config.toml
model = "masked image model"
dataset = "made-up road signs on poles"
train_examples = 122500
image_size = 40
horizontal_flip = false
loss = "l1"
norm = "batchnorm"
activation = "relu"
depths = [3, 3, 3]
init = "xavier_uniform"
beta1 = 0.9
beta2 = 0.98
eps = 1e-08
batch_size = 128
Rows from block 5 of a small masked image model, named by matrix and row number. Rows with one number belong to one channel. Each number is 500 + 25 x the weight over its row's rms, rounded and kept within 0 to 999. All counts start at 0. Numbers have three digits each.
After each channel's rows are labels from the 100 images, of 14976, where the channel reaches its highest value: "top examples" is what is common among them. Only what is clearly more common there than usual is listed. The data: made-up road signs on poles. In brackets: how many of the 100, against the usual share in percent.
# convs0: first 3x3 conv (model.blocks.5.convs.0.weight, 96x96x3x3, each kernel summed), inputs 0-47
# convs1: second 3x3 conv (model.blocks.5.convs.1.weight, 96x96x3x3, transposed, each kernel summed), outputs 0-47

convs0.80:452511502417482492478482499496500495498491491465491538496508523493501466485497498518472506559413543502469486491519501477550484491513491516467564
convs1.80:502491477513517502466507516493500494497482516480511562512532542494497510484516518477499512513619492533526505503495498524487501513508508506503495
top examples: triangle sign (50 vs 20.1); blue face (29 vs 8.4)

convs0.56:468502497399451497494463494509479513466496499496509520506491517493454508487544506531490481563493516471505487512499526492541469526494522497532556
convs1.56:519519534484498555568508529500461521539512508503507477519503529521461470508500459487495489509486498462540472431520490502505532532458483471525477
top examples: triangle sign (46 vs 20.1)

convs0.84:477471485541463508495477486441519515552525495505491467523527543485522508486524509498479500461452468503482513481553468488505463559507498483488515
convs1.84:470467491480492487532473506483502493500553504495501521501585480460495483514506475459509493477490496477532515461481477521519457482519545532504512
top examples: blue face (49 vs 8.4); yellow rim (33 vs 8.4); orange rim (31 vs 7.8)

convs0.23:506471512523489472474482494481490498424536510506498488495498527463508503534455496469496518506516544468522469455545491456540494550487515508522527
convs1.23:505514490500510507433506475493523494474514488545531492493547473511511525518466484503502510507475559495458483519497502496515520460521518531516493
top examples: triangle sign (73 vs 20.1); red rim (37 vs 8.4); green face (29 vs 7.8)

convs0.54:527476534433518481463490516495513497480483497409478494501494531522493502479504517492497517497384496487494507494503464476521512482506493467456509
convs1.54:525477526489547485483520480502522549543482523495478478512528504496507476525491501489512494475598471500499491504498477514523529491479485475477506
top examples: white face (94 vs 8.3); black rim (25 vs 8.3)

convs0.57:525440514448504467474476502508512456487490496448518445491484510502488483498487496508500499443515531473510510473490506498501497482510471502480413
convs1.57:510488515490485526549484467526450474502560517482460517510512498511503507515506490495514481472450496477526527479510528493509497507465505464512448
top examples: black face (32 vs 8.7)

convs0.1:511477487402512506489466499447517510506529503500510473517505520478497514524485505510464516516466503488478467510533525490506449537518500513541523
convs1.1:489491463504446504521486505496507493459503523496517512483619489490509492503503480476521488499497542489515478469490517516478514479502519525520511
top examples: yellow rim (74 vs 8.4); triangle sign (68 vs 20.1); blue face (25 vs 8.4)

convs0.77:483499465523494488501487509442500518522472509491492533509475561479506508497510491510505511445490434506451448483542445492530491534517479502475525
convs1.77:495493490406484532491537518466506519519513492488501450515502516496479528504508491532481483492515438507485499500486457491499477523521508493534493
top examples: pentagon sign (45 vs 20.3); white rim (40 vs 8.2)

convs0.64:499466494512528500452512502487453478472500506471484502519481503510479476495497508515504507559492450466521383516518510515473537506503441494487494
convs1.64:500502458489506488525475580499524475558530454543471502494497502502478519503518533532472470480503502470468476462492484576500470511523488500486474
top examples: white face (82 vs 8.3)

convs0.45:527444509521504484501450508500461498473462499529514456490492482463511502469517503533463505399507516479500496463521479505452490487485507461519431
convs1.45:494496495506536504475481465489552491499509501565524530528489477507483516505512488541487485465508511487480507497503531491449494499533471506516458
top examples: triangle sign (43 vs 20.1); orange face (28 vs 8.3); brown face (25 vs 8.5)

convs0.34:527442514503519464486473513496580457477488509436460486503477527499498486515490491544498483495472533471496474485488533518510494501488450522535474
convs1.34:521530502528500503492503560518492469534483500521538513504466515503498491468474467545522523496487499450506495506500517534479520512466510484474529
top examples: triangle sign (41 vs 20.1); blue rim (29 vs 8.2)

convs0.69:514472495529515487501439490499530458450496505490491493513489503528518490500520523512514504432495519449503510470496481499432502485490488512524440
convs1.69:505489495493573502457503513492459447538523494498515492520498517512548505525498505492524518487534500500528500512486524478490477505469504433478495
top examples: yellow rim (28 vs 8.4)

convs0.50:524446501515507478454473517519518451473488503465544468488482489513549496507507495495492519457507537481504530504488513481505412492467507491503474
convs1.50:502493491512521495484513400511480475465516539516495507491489484510538536479498527486534507459473487526530517554507518439483455490506519518481490
top examples: black face (95 vs 8.7)

convs0.42:517461482532521500465510491485432433442523503491496460516481501499513518471513495469496502545517506445516487507524445500453502497485455478482483
convs1.42:504477507501499489500515482513541446449512450536517536495555505475532502522486496503484503482455512523466485504521487539467480492558507541505479
top examples: triangle sign (63 vs 20.1); struck through (36 vs 14.9)

convs0.79:470475494488536505503518518488507483482478481501461504477476505470493527488478479485496496551493438516487481518542422504525464520482507496459491
convs1.79:541449505531470494490525474511465503545520496532435485520519475515495519491481459481480494534511506524510515508527543497573466523488528532497458
top examples: black face (54 vs 8.7); square sign (41 vs 20.4)

convs0.58:509471445485519518507513498500526527507487475530521480503470497504353485484508495522486505506485491485446510475503470510482507499502458507526508
convs1.58:494493469516497482465506504486494480540508522521541498500511495496347499512514500534497510467509482509511508480507467504461513493520498489536477
top examples: green face (41 vs 7.8)

convs0.61:479490542478483511488533496490449526475491508486523485491482508508515478507491488512504493519486506479490448481533470507517468507557473507489495
convs1.61:514508514498510531496507509495555507470504456537514502494486526468486508503496504508477509519477494500423488512494503557496511476561480585519509
top examples: teal rim (44 vs 8.2); red face (42 vs 8.6); orange face (26 vs 8.3)

convs0.10:480489521495486497483469480517479507509511506501484489500483543447489508502513493533469495501484516458513504496510473499578479526524530475524523
convs1.10:553518537476529497481486498517445513499487497507502448487426533511521505530505473503521516520495517470510504519485535508515485549458509462518506
top examples: blue rim (52 vs 8.2); blue face (31 vs 8.4)

convs0.12:502508493479515462472528519482522448470487535494498500493491494489485446474513483533488489485506527503481517530544509481510510488569423502514458
convs1.12:479515459503502521530495476520484491490471486479472536494510518504561506516477493463516544481496509462521478527505509520518460491502531516462474
top examples: black face (42 vs 8.7)

convs0.90:472519498446474489527450504509503482470491513507514515518460536517488492509524505533510486536494509496522506502529521470544468510509512494536515
convs1.90:493503465504484488517521498489470534505487499527505465508489485524514498515500506490539517499557495509495513516484520466537510477513506482481584
top examples: triangle sign (45 vs 20.1)

convs0.2:511504520461488529506474487443471514476482502477535538491476527491491484504502464515507516518497475462513524464491483477543491543491504529521549
convs1.2:516492513461519496509528477519493470504495498557517544511491494459492509495538437526524481507500485508506507457507475537485472490478514499466472
top examples: black rim (28 vs 8.3); blue rim (26 vs 8.2)

convs0.49:489476515515510483491478492513485497534504491430546496500472500514490473489530515498498516520501482522512523489485485488552439518500489505461492
convs1.49:501465492535485509552518455500481452474498509500473483492499469475558490521501532492488482502440530535502548486499478479533486507509511481484511
top examples: black face (55 vs 8.7); white rim (34 vs 8.2)

convs0.35:509422483550428475490456503494535435449512527458517480506512494497504503515475517478505489445495526483494493451507509494490496471491434526518488
convs1.35:513542500483463504515500466490452471512509599486511473531490523512525501494506501491517529530487502491547509517523504462468488531468453453508471
top examples: struck through (40 vs 14.9); black face (35 vs 8.7); blue face (29 vs 8.4); rim: pink (25 vs 8.6)

convs0.43:507505498454523522482498517467487507496489499495531511518474546511498486511493534497499491516478484526477405515498506508481473513492486517493504
convs1.43:518477501513497507484487520485503488479518506506494503495501481471495496512521561534491483504533519482496450490489481516440537475504474482534496
top examples: hexagon sign (46 vs 19.5)

convs0.22:499477529475511497507448489451519514464525526522446483483474539484461513501489499476504508526505498495531403492504486493539504499512535534483487
convs1.22:486537487482491494500483474491495473468489530487578476490524473503492527509510513425508499471495450500508467517491495466458495497470521509468490
top examples: white face (64 vs 8.3); cross (44 vs 3.8)

convs0.76:510420453493515514498436515435495487515494513497539508511460521491519522438483508496501484500500475480491478495486513505514444520504515489514496
convs1.76:488462479527469477493451477496500496519517508499487530480536491500555523496518479512491492495470447489522542504467495515491454479504477536505507
top examples: black face (86 vs 8.7)

convs0.47:536421521488528485493457498512485443459485495430446475500472519491497475479496524463464517436476522500478480500522492480499466499473495506514462
convs1.47:494470518501530463473527537548512499471479457495503488483512580505507489490490469470469514484506492440479453545525482543480487505516539520526472
top examples: white face (57 vs 8.3); cross (31 vs 3.8)

convs0.63:512468508533453463462467507514499426459517503453426492494489493509461497514482522492470479485503498466502494469519483500438534473469456498519467
convs1.63:496505499510487527535512531496498466486515511504538506492509511516464478487497497501477458482492509473509470413532480534495503511478472489544475
top examples: yellow face (48 vs 8.4); struck through (45 vs 14.9); purple rim (30 vs 8.5)

convs0.31:537483465477476520490508496438468484454497501534486481486466499482519532494468491552500497518490455473491446516479446520516452498488505506485478
convs1.31:488516536520473525516505468476427477519464517527513508494477477481502502524521495529495513485503477455532490480480474479499468518479469469489457
top examples: bar (44 vs 3.4); pink face (29 vs 8.2); orange face (26 vs 8.3)

convs0.20:509480538508507513477521505515475508482496525453412520479483521500454491499497496519490501535487509509495373502532497507505512509490482493475486
convs1.20:510462468531531503474481550489510508480486413510562510463504516489497475492496515453492518470474507468487460476484467535475499502524492493520490
top examples: white face (96 vs 8.3); cross (25 vs 3.8)

convs0.25:478416432437474484492524511511460475467490510506519485495467474493498484494495493527513535556503473495471535493469486510539455489490498497498566
convs1.25:492523502482534509461519419517489476499514533529513521506506461510545534537505521478508501511477512502502505537487483449503482510503494476469499
top examples: black face (48 vs 8.7)